Rows from block 4 of a small self-supervised image encoder, named by matrix and row number. Rows with one number belong to one channel. Each number is 50 + 10 x the weight over its row's rms, rounded and kept within 0 to 99. All counts start at 0.
After each channel's rows are labels from the 100 images, of 14976, where the channel reaches its highest value: "strongest on" is what is common among them. Only what is clearly more common there than usual is listed. The data: rosettes with rotational symmetry.
# convs1: first pointwise conv (model.blocks.4.convs.1.weight, 224x224x1x1), inputs 112-223
# convs3: second pointwise conv (model.blocks.4.convs.3.weight, 224x224x1x1, transposed), outputs 112-223

convs1.47:66 47 48 45 55 39 58 56 55 41 57 48 65 48 57 69 43 52 38 56 35 55 49 38 47 59 35 35 75 55 56 53 64 40 64 51 32 69 45 28 56 41 38 30 59 38 54 56 52 64 42 38 42 51 48 56 53 53 49 74 46 47 37 59 48 66 47 42 53 56 60 58 49 55 59 53 54 53 62 51 58 71 56 55 62 48 18 23 36 58 43 46 65 46 55 57 48 60 49 41 50 51 41 48 52 60 48 47 62 34 58 69
convs3.47:42 51 42 73 62 38 53 54 57 49 35 46 44 45 62 69 51 53 49 37 62 43 52 35 59 56 61 55 50 41 50 60 60 42 51 46 43 55 40 35 58 45 54 59 50 54 46 53 47 50 41 50 51 63 60 52 44 62 37 59 71 48 59 57 32 57 48 37 43 60 57 51 38 54 34 35 49 47 49 49 51 60 36 65 54 44 66 43 66 27 52 50 48 42 56 47 44 46 47 50 41 56 43 72 58 47 52 61 35 50 55 49
strongest on: pastel; grey

convs1.176:54 44 76 40 58 59 54 59 59 64 53 56 58 54 49 49 47 40 36 40 61 58 44 49 37 47 60 45 62 48 58 60 54 52 58 55 43 64 40 65 67 41 37 53 45 58 38 20 34 42 47 52 46 66 50 28 38 49 50 37 39 53 44 53 72 31 51 53 38 48 31 36 57 61 68 53 73 53 45 62 69 61 40 60 57 45 64 53 64 43 42 44 54 64 71 38 46 47 51 54 50 53 45 58 36 67 58 50 50 45 63 53
convs3.176:60 52 36 49 54 56 61 55 53 44 53 62 54 59 42 46 44 48 45 52 52 26 50 42 47 53 57 56 63 48 62 49 47 64 26 55 49 56 67 65 68 36 68 67 53 53 61 44 47 37 65 60 54 63 49 54 35 35 34 56 57 47 54 62 41 49 49 27 42 44 59 59 49 47 58 65 48 40 45 47 55 55 41 39 51 52 38 48 48 39 61 57 81 62 45 58 48 65 49 37 51 59 50 50 52 50 49 45 38 47 60 30
strongest on: pastel

convs1.198:45 43 52 48 36 43 44 33 53 48 53 47 51 52 33 65 57 40 66 42 50 45 62 56 50 45 36 56 61 41 53 49 48 59 54 31 34 52 31 56 39 56 60 31 50 52 46 57 34 66 40 39 62 51 47 55 43 60 53 52 61 48 39 47 49 55 53 53 30 54 58 60 33 50 45 35 51 51 61 44 52 69 45 49 62 69 34 51 43 52 52 43 46 46 51 61 54 65 60 71 46 43 62 55 42 35 52 42 43 59 46 51
convs3.198:70 66 56 53 57 36 48 58 41 67 51 49 48 61 50 46 54 36 56 63 56 57 55 50 39 56 46 66 49 41 27 51 48 34 33 47 51 50 53 39 68 55 48 50 46 51 49 57 39 56 57 59 55 57 50 33 46 44 47 29 49 26 54 47 47 46 48 54 64 47 53 46 31 67 58 41 23 43 50 37 53 59 42 51 22 48 58 66 53 52 48 48 58 47 59 48 40 50 49 58 49 37 38 47 57 50 31 58 45 52 49 48
strongest on: dark

convs1.221:53 33 59 40 46 64 48 46 65 34 48 44 39 56 38 63 64 65 44 55 53 49 50 52 66 39 42 43 66 50 48 52 55 25 49 40 45 05 43 38 58 37 44 46 45 68 42 46 53 56 48 47 50 52 41 57 53 50 44 60 36 52 49 45 41 40 52 49 41 31 17 50 52 49 50 47 50 60 59 34 46 53 46 43 62 53 41 45 54 44 50 31 46 41 60 41 72 71 51 56 46 33 43 54 41 44 52 42 42 53 54 50
convs3.221:68 44 52 60 45 56 56 61 42 50 41 43 53 63 45 56 49 53 39 64 42 56 49 48 42 70 57 59 52 70 45 45 49 53 57 46 32 49 37 35 60 52 50 32 70 50 32 45 40 36 53 54 56 53 49 46 53 52 59 51 55 50 50 38 56 69 64 41 49 37 31 43 52 35 48 53 67 64 55 39 41 42 49 46 57 62 49 49 53 58 48 56 72 56 48 54 57 31 41 41 58 52 53 55 51 61 58 73 55 54 32 58
strongest on: grey

convs1.134:60 38 36 57 48 65 33 58 60 65 37 64 50 58 39 60 43 42 58 44 57 60 53 33 49 48 71 47 52 53 42 52 73 51 44 44 45 39 63 42 51 46 51 56 51 61 45 78 60 36 50 49 52 57 52 51 56 47 56 53 49 60 41 55 52 44 50 47 32 63 45 58 49 41 46 57 59 44 64 59 45 31 41 53 52 56 61 64 60 53 70 38 57 33 35 42 37 56 54 57 55 55 65 42 64 40 63 51 60 43 56 63
convs3.134:51 62 69 63 50 57 56 49 41 44 50 45 35 36 51 62 45 51 49 51 54 67 59 35 52 49 62 55 42 59 42 66 37 51 43 77 41 57 45 50 49 54 32 43 60 49 48 46 53 40 44 49 47 31 59 48 43 53 75 45 57 55 55 63 53 55 36 54 46 56 53 44 47 55 57 43 64 63 34 64 39 50 52 44 39 51 59 42 53 57 56 57 37 54 38 45 65 36 50 49 43 31 60 45 67 33 60 47 32 64 53 45
strongest on: grey; pastel

convs1.71:60 56 51 30 58 60 42 37 45 50 57 49 56 47 47 58 28 42 47 65 39 57 49 43 36 68 48 63 56 51 44 51 28 49 32 61 74 59 43 38 64 48 61 54 40 67 32 45 57 43 47 51 49 31 37 48 48 57 40 40 50 63 46 57 43 53 41 55 39 70 49 38 50 40 45 52 39 51 61 49 51 50 60 44 63 54 56 59 37 54 57 54 52 41 45 41 41 47 46 53 50 39 49 61 44 54 44 46 56 81 45 52
convs3.71:47 50 56 42 42 64 46 52 51 54 45 53 56 49 55 44 40 39 44 71 53 43 48 55 32 49 44 41 40 43 53 47 60 47 50 51 41 40 41 51 37 49 38 49 49 39 53 39 64 63 65 42 38 22 53 56 61 54 56 45 51 61 48 46 64 51 63 48 58 34 47 52 41 55 46 60 57 34 43 49 28 40 49 37 40 58 55 57 50 59 64 46 44 35 40 44 64 37 48 53 52 16 42 36 63 49 42 43 49 36 51 76
strongest on: grey

convs1.175:64 49 53 61 53 58 54 69 51 35 41 43 51 57 45 52 66 50 54 42 58 28 58 65 51 48 48 54 50 64 60 33 47 67 57 35 39 39 74 47 63 47 61 29 55 49 26 45 55 61 45 66 36 45 62 39 46 48 48 55 55 62 46 41 62 56 40 56 64 53 44 59 26 32 64 61 40 52 54 29 50 47 59 40 45 48 50 44 55 65 46 47 58 54 56 52 51 59 45 48 42 65 50 46 62 59 38 29 58 58 50 59
convs3.175:60 37 62 51 31 49 37 44 26 27 49 46 55 39 43 57 36 67 38 58 45 51 34 29 49 38 43 43 46 41 54 55 58 49 59 60 48 47 51 75 46 69 58 57 48 40 40 63 38 38 50 32 52 45 53 48 67 46 55 58 55 50 30 48 49 67 49 56 59 49 49 48 47 56 44 38 60 54 46 40 49 38 68 48 49 38 72 32 39 40 57 29 54 72 45 52 49 45 50 23 40 28 43 49 42 45 53 26 55 48 51 32
strongest on: grey; pastel

convs1.57:62 58 44 52 46 58 50 25 55 69 54 56 48 48 42 35 59 41 48 34 42 28 41 44 54 42 51 57 51 47 73 39 45 40 52 31 45 60 48 60 55 53 53 44 34 52 58 63 56 45 55 56 39 55 52 53 52 56 44 52 54 40 43 69 56 46 17 44 56 67 40 50 41 43 56 54 34 47 49 59 52 42 34 41 48 55 56 43 51 57 27 46 59 44 48 48 57 53 58 36 39 52 32 67 56 44 62 71 50 53 50 48
convs3.57:38 39 59 42 59 45 49 47 61 69 52 50 36 30 48 57 45 59 37 56 38 53 37 63 57 49 29 30 52 38 50 58 50 48 57 54 60 65 38 58 59 51 60 42 40 35 58 48 27 36 55 62 48 51 52 52 45 49 60 47 46 46 59 34 21 49 24 44 52 42 62 47 60 47 33 66 46 40 45 59 47 46 55 51 47 54 50 29 43 56 55 50 56 46 45 51 33 34 38 47 55 51 58 53 44 44 48 32 43 53 41 44
strongest on: dark

convs1.199:53 56 53 46 42 54 26 56 39 42 57 50 52 44 33 39 53 44 40 59 36 75 49 53 52 39 42 54 71 50 47 56 68 31 38 51 61 57 49 51 63 40 56 52 44 45 57 55 52 82 52 54 47 40 43 49 44 56 53 62 61 48 51 53 62 48 53 40 44 50 40 53 73 53 47 69 70 43 50 49 27 63 62 42 57 47 57 36 60 40 55 59 49 43 46 38 56 46 62 56 57 60 51 44 44 63 51 48 63 42 44 48
convs3.199:58 39 37 32 48 58 68 55 35 42 46 40 42 71 44 58 34 48 43 42 46 39 40 39 43 53 46 71 58 38 50 39 34 50 77 43 47 60 45 40 48 61 55 63 40 50 52 51 41 26 49 58 47 65 52 54 43 55 48 65 52 45 37 38 46 44 41 43 36 52 54 44 66 67 56 49 42 38 44 41 56 44 67 46 47 52 46 51 54 49 57 55 59 53 64 50 39 61 42 36 49 31 53 61 50 45 63 64 37 47 59 41
strongest on: grey

convs1.133:47 41 41 53 53 58 51 32 63 50 66 44 49 59 63 36 57 41 55 35 72 56 41 58 59 46 49 46 53 54 60 47 58 42 50 42 55 52 42 48 33 41 48 54 49 47 52 60 58 50 67 54 34 67 62 41 65 55 61 43 61 56 60 48 49 48 45 61 40 36 55 47 65 48 44 64 49 53 58 50 48 55 53 50 52 44 66 41 56 50 42 63 43 40 56 76 49 45 54 35 49 55 52 36 57 67 59 55 34 59 50 43
convs3.133:52 40 48 53 50 57 45 34 61 47 44 34 48 65 29 55 38 49 42 52 42 62 46 38 52 55 51 75 55 47 51 67 39 64 45 48 32 47 45 37 57 50 57 32 40 64 50 54 51 40 51 37 42 41 59 55 66 53 64 54 59 49 46 13 63 44 43 43 58 52 51 43 66 29 73 42 46 61 48 48 48 56 43 44 42 63 41 62 46 43 42 58 52 42 50 59 56 39 36 42 62 54 44 48 27 39 44 38 50 39 58 48
strongest on: grey; pastel

convs1.52:55 55 57 44 69 38 57 54 51 49 64 48 53 50 54 71 43 63 47 56 49 32 55 46 46 39 46 44 49 85 43 52 58 46 68 55 53 42 45 37 45 63 29 55 33 34 65 48 57 56 35 57 44 40 50 54 46 61 39 42 37 48 55 57 58 67 45 67 65 24 48 42 53 48 58 23 53 35 63 35 41 60 35 45 44 40 68 49 41 54 48 51 44 55 47 44 52 49 58 45 42 53 53 45 39 63 42 55 48 77 50 60
convs3.52:59 52 47 55 45 45 45 58 49 53 46 60 48 55 55 26 52 48 59 48 51 41 52 76 52 67 37 57 54 41 45 54 61 56 62 47 47 39 39 48 49 49 56 42 58 30 30 60 51 67 41 27 59 65 57 51 40 46 57 49 48 37 72 62 49 66 47 58 50 36 45 47 52 55 40 45 46 61 32 53 37 44 50 51 54 55 32 38 77 43 50 55 59 56 57 36 42 52 47 25 33 50 57 64 39 49 45 34 51 73 38 50
strongest on: pastel; grey

convs1.49:54 62 66 60 50 49 59 44 45 32 46 45 53 34 31 46 37 45 51 52 40 66 57 48 52 46 63 34 53 46 46 33 57 33 46 38 61 52 28 59 48 53 53 44 34 53 60 47 24 37 55 44 55 49 52 31 56 61 49 43 39 44 38 37 52 67 48 49 53 41 40 69 37 40 40 35 38 39 38 72 49 45 54 47 49 50 10 38 35 46 53 46 49 45 55 51 53 57 57 69 36 53 61 26 36 50 63 51 60 47 42 47
convs3.49:50 54 60 54 47 46 69 46 51 39 54 44 58 50 48 63 43 45 34 42 49 38 46 59 54 38 63 46 57 52 43 61 48 62 48 44 39 43 52 48 46 46 48 36 55 45 49 60 37 60 66 36 43 42 62 43 46 45 52 58 51 50 51 36 48 48 53 69 43 55 45 46 57 51 67 43 35 60 47 50 45 56 53 56 39 55 58 62 52 48 52 52 67 55 74 43 51 56 37 54 57 64 54 50 64 36 23 43 37 53 68 38
strongest on: dark

convs1.85:62 40 52 54 60 55 45 49 44 69 48 38 27 47 50 99 46 70 37 47 55 60 50 48 57 53 51 52 68 55 41 40 32 53 54 44 43 57 61 59 46 64 56 41 59 58 46 40 43 56 40 37 26 45 46 57 68 50 49 41 48 41 57 45 50 42 45 50 49 54 33 40 50 66 42 40 45 39 63 41 43 48 49 51 43 60 48 64 43 57 54 50 56 46 39 48 54 56 50 51 36 44 55 55 50 49 42 56 45 69 58 75
convs3.85:52 60 44 44 44 49 55 42 41 50 25 36 61 41 51 60 49 50 45 54 60 50 39 54 35 49 65 51 35 61 49 50 40 41 34 33 58 56 54 51 62 53 64 46 62 44 46 36 43 43 49 57 38 49 57 44 54 52 60 66 65 49 46 62 66 54 49 65 45 48 64 40 36 81 47 39 45 54 46 38 66 54 56 40 51 58 62 51 43 61 46 46 44 73 52 60 68 55 66 49 60 52 40 53 75 49 54 53 38 39 62 50
strongest on: grey